{
  "model": "segmentation model",
  "dataset": "coloured fractals of 300 iterated function systems on busy backdrops",
  "train_examples": 97500,
  "image_size": 64,
  "crop_scale_min": 1,
  "horizontal_flip": false,
  "rotation_deg": 5,
  "num_classes": 2,
  "arch": "unet",
  "norm": "groupnorm",
  "activation": "silu",
  "weight_standardization": true,
  "pixel_unshuffle": 2,
  "widths": [64, 128, 192],
  "blocks_per_level": 1,
  "block": "basic",
  "attention": true,
  "upsampling": "nearest_conv",
  "init": "torch_default",
  "residual_init": "zero_last",
  "optimizer": "ademamix",
  "lr": 0.00165,
  "beta1": 0.8,
  "beta2": 0.98,
  "eps": 1e-06,
  "beta3": 0.999,
  "alpha": 4,
  "steps": 19400,
  "batch_size": 256,
  "epochs": 50.9,
  "lr_schedule": "step",
  "warmup_steps": 1940,
  "weight_decay": 0.2
}
Rows from block 3 of a small segmentation model, named by matrix and row number. Rows with one number belong to one channel. Each number is 128 + 32 x the weight over its row's rms, rounded and kept within 0 to 255. All counts start at 0. Numbers have three digits each.
After each channel's rows are labels from the 100 images, of 14848, where the channel reaches its highest value: "peak at" is the part of the image that holds the peak. Only what is clearly more common there than usual is listed. The data: coloured fractals of 300 iterated function systems on busy backdrops. In brackets: how many of the 100.
# convs0: first 3x3 conv (model.mid.0.convs.0.weight, 192x192x3x3, standardized in use, each kernel summed), inputs 64-127
# convs1: second 3x3 conv (model.mid.0.convs.1.weight, 192x192x3x3, standardized in use, transposed, each kernel summed), outputs 64-127

convs0.49:130248104107107115129174107107144097102104125134116177122137110130099120107101199093099104119100108122165117155110118094195098162147202138103088092131102113139109096193146117125104134092169116
convs1.49:046072158141110113137101204073175127166170166175085141120173171131122093147135102141030145111118119134185117153145135131157128082154165111096083114059097104118151082118120164131129147108090095
peak at: centre (34)

convs0.52:173109120119130126155186132152157147146100100160131190115128136099134110114070220120154147121116123125156143085136116113181127169067071153103115126146151157154119146160140143138128151125202149
convs1.52:222162070084154149108171000187097125097136085125178111150082093128152159107154138119152125153154134127080128118110142123104125148114110150163124067179115134170123189161147061107154113163164187
peak at: bottom centre (29); centre (28)

convs0.61:164200109100116145138131100106115078109099096173158176081136114145134119120104204121047103104148131151161149116125143122196119153140118130127151105140060121138107120163123104120088133156170108
convs1.61:121078152142122131141116155094143127120106096188137161122139158159127135104138100156127169147126114156170076133190196136113114111001168118106129132196159209147119172100112104137101071095098100
peak at: centre (33); bottom centre (26)

convs0.10:132041159144152114122073140135106142130164156119121084154160125139150148143134052147168132147148144125086132156114131181061151108088115114141177152131145134111133148062101137123139106138089135
convs1.10:212148081102145150118151104203105124085102108090175104126069066125141164113122161099208096147153145118070146101097127125117120158089082132146151139178140124131121181133124091134127143140173168
peak at: bottom left (48); top left (38)

convs0.102:156064133129146146149178149163148171167105091137141132141105160104158110124093118152167165126137146129130156050155132117101148142106062151112103147145172167146125170125150153159150148147138155
convs1.102:045154097126113138134126187070121127117174158202129132144189145136123113110166078136025149137116127131139112137148140132151129063175162144118118134054077050172137084156154121097152154133085102
peak at: top centre (32); top right (32)

convs0.85:111131130135107108100109129131117129132144154100145085123152117112125157164089060123095141127141109114111127193123114093095105056043199102105122106091124121101133127093123113136127136128054110
convs1.85:033128191146118112154127192022125137153130202107073136144205158116155102146115079124161140133128112121161116119156139129140133117114130114130136158074101121125109055121116178130107169113067065
peak at: bottom right (39)

convs0.72:155230104108112118137170112114148098100101109154113193106128110129106112107103225101097098112104107120165120125110115105204108177142155142099108102130093123137107104189139118117102141101188123
convs1.72:091087112112118124106146107085142121111143081201155132139130170170151136094173101152064149156152112161142071141198156132121128067103177112131119078151098159176124130112145076124144080139124138
peak at: centre (29)

convs0.161:148127128136093178115156099141077122127134156147178115093157141159112171154110119130000137124151110181165150135177160092178115131141064089146130109128068124134152114100131097135137104135100124
convs1.161:077136173158111119145120169003107139144145178079097148148232172138143112125136109181184151157120117124135101142179154137132127156077167131132152177171190196141110086094141133131095130098057075
peak at: bottom right (37); middle right (30)

convs0.76:110255113113106101117121110103134097100116136122114147108153102125103126114099158105096101120105107122148112207106110112176105131111255127110116102109098106126116098168149111127103135095137106
convs1.76:017096177148114102132117178043158128169168171153081134136180196125134099145121107139068144108119113131180112146154126129151131086180146104130109132059092128108138062105116169134125148120104095
peak at: bottom right (40)

convs0.7:140038155152161108156053163126133138111157133103101102146119128127165122124155087151173114166130149108088104151112104189057163109078114140156194173117129134099127147070096154129133110134122156
convs1.7:212154082101148138123168085200097129089097102084174103163077096128170164120114153107227102149158140125065132115097119121103127154146106124169155127172104145129111176126129085126131138154168171
peak at: bottom left (53); bottom right (43)

convs0.22:145000156147148151147112155154119157154139119133143104153106154133167138153136080157143156145154151141115148075152152140064158114125021128146139161141150145134136161081105148133149118159101158
convs1.22:055143183135133103169140119058112142184098123075082153170153188113141108148092094132196140132123109136154124136140102120092136126184140118144155157107090141102096047120123182128102123119101086
peak at: top left (43)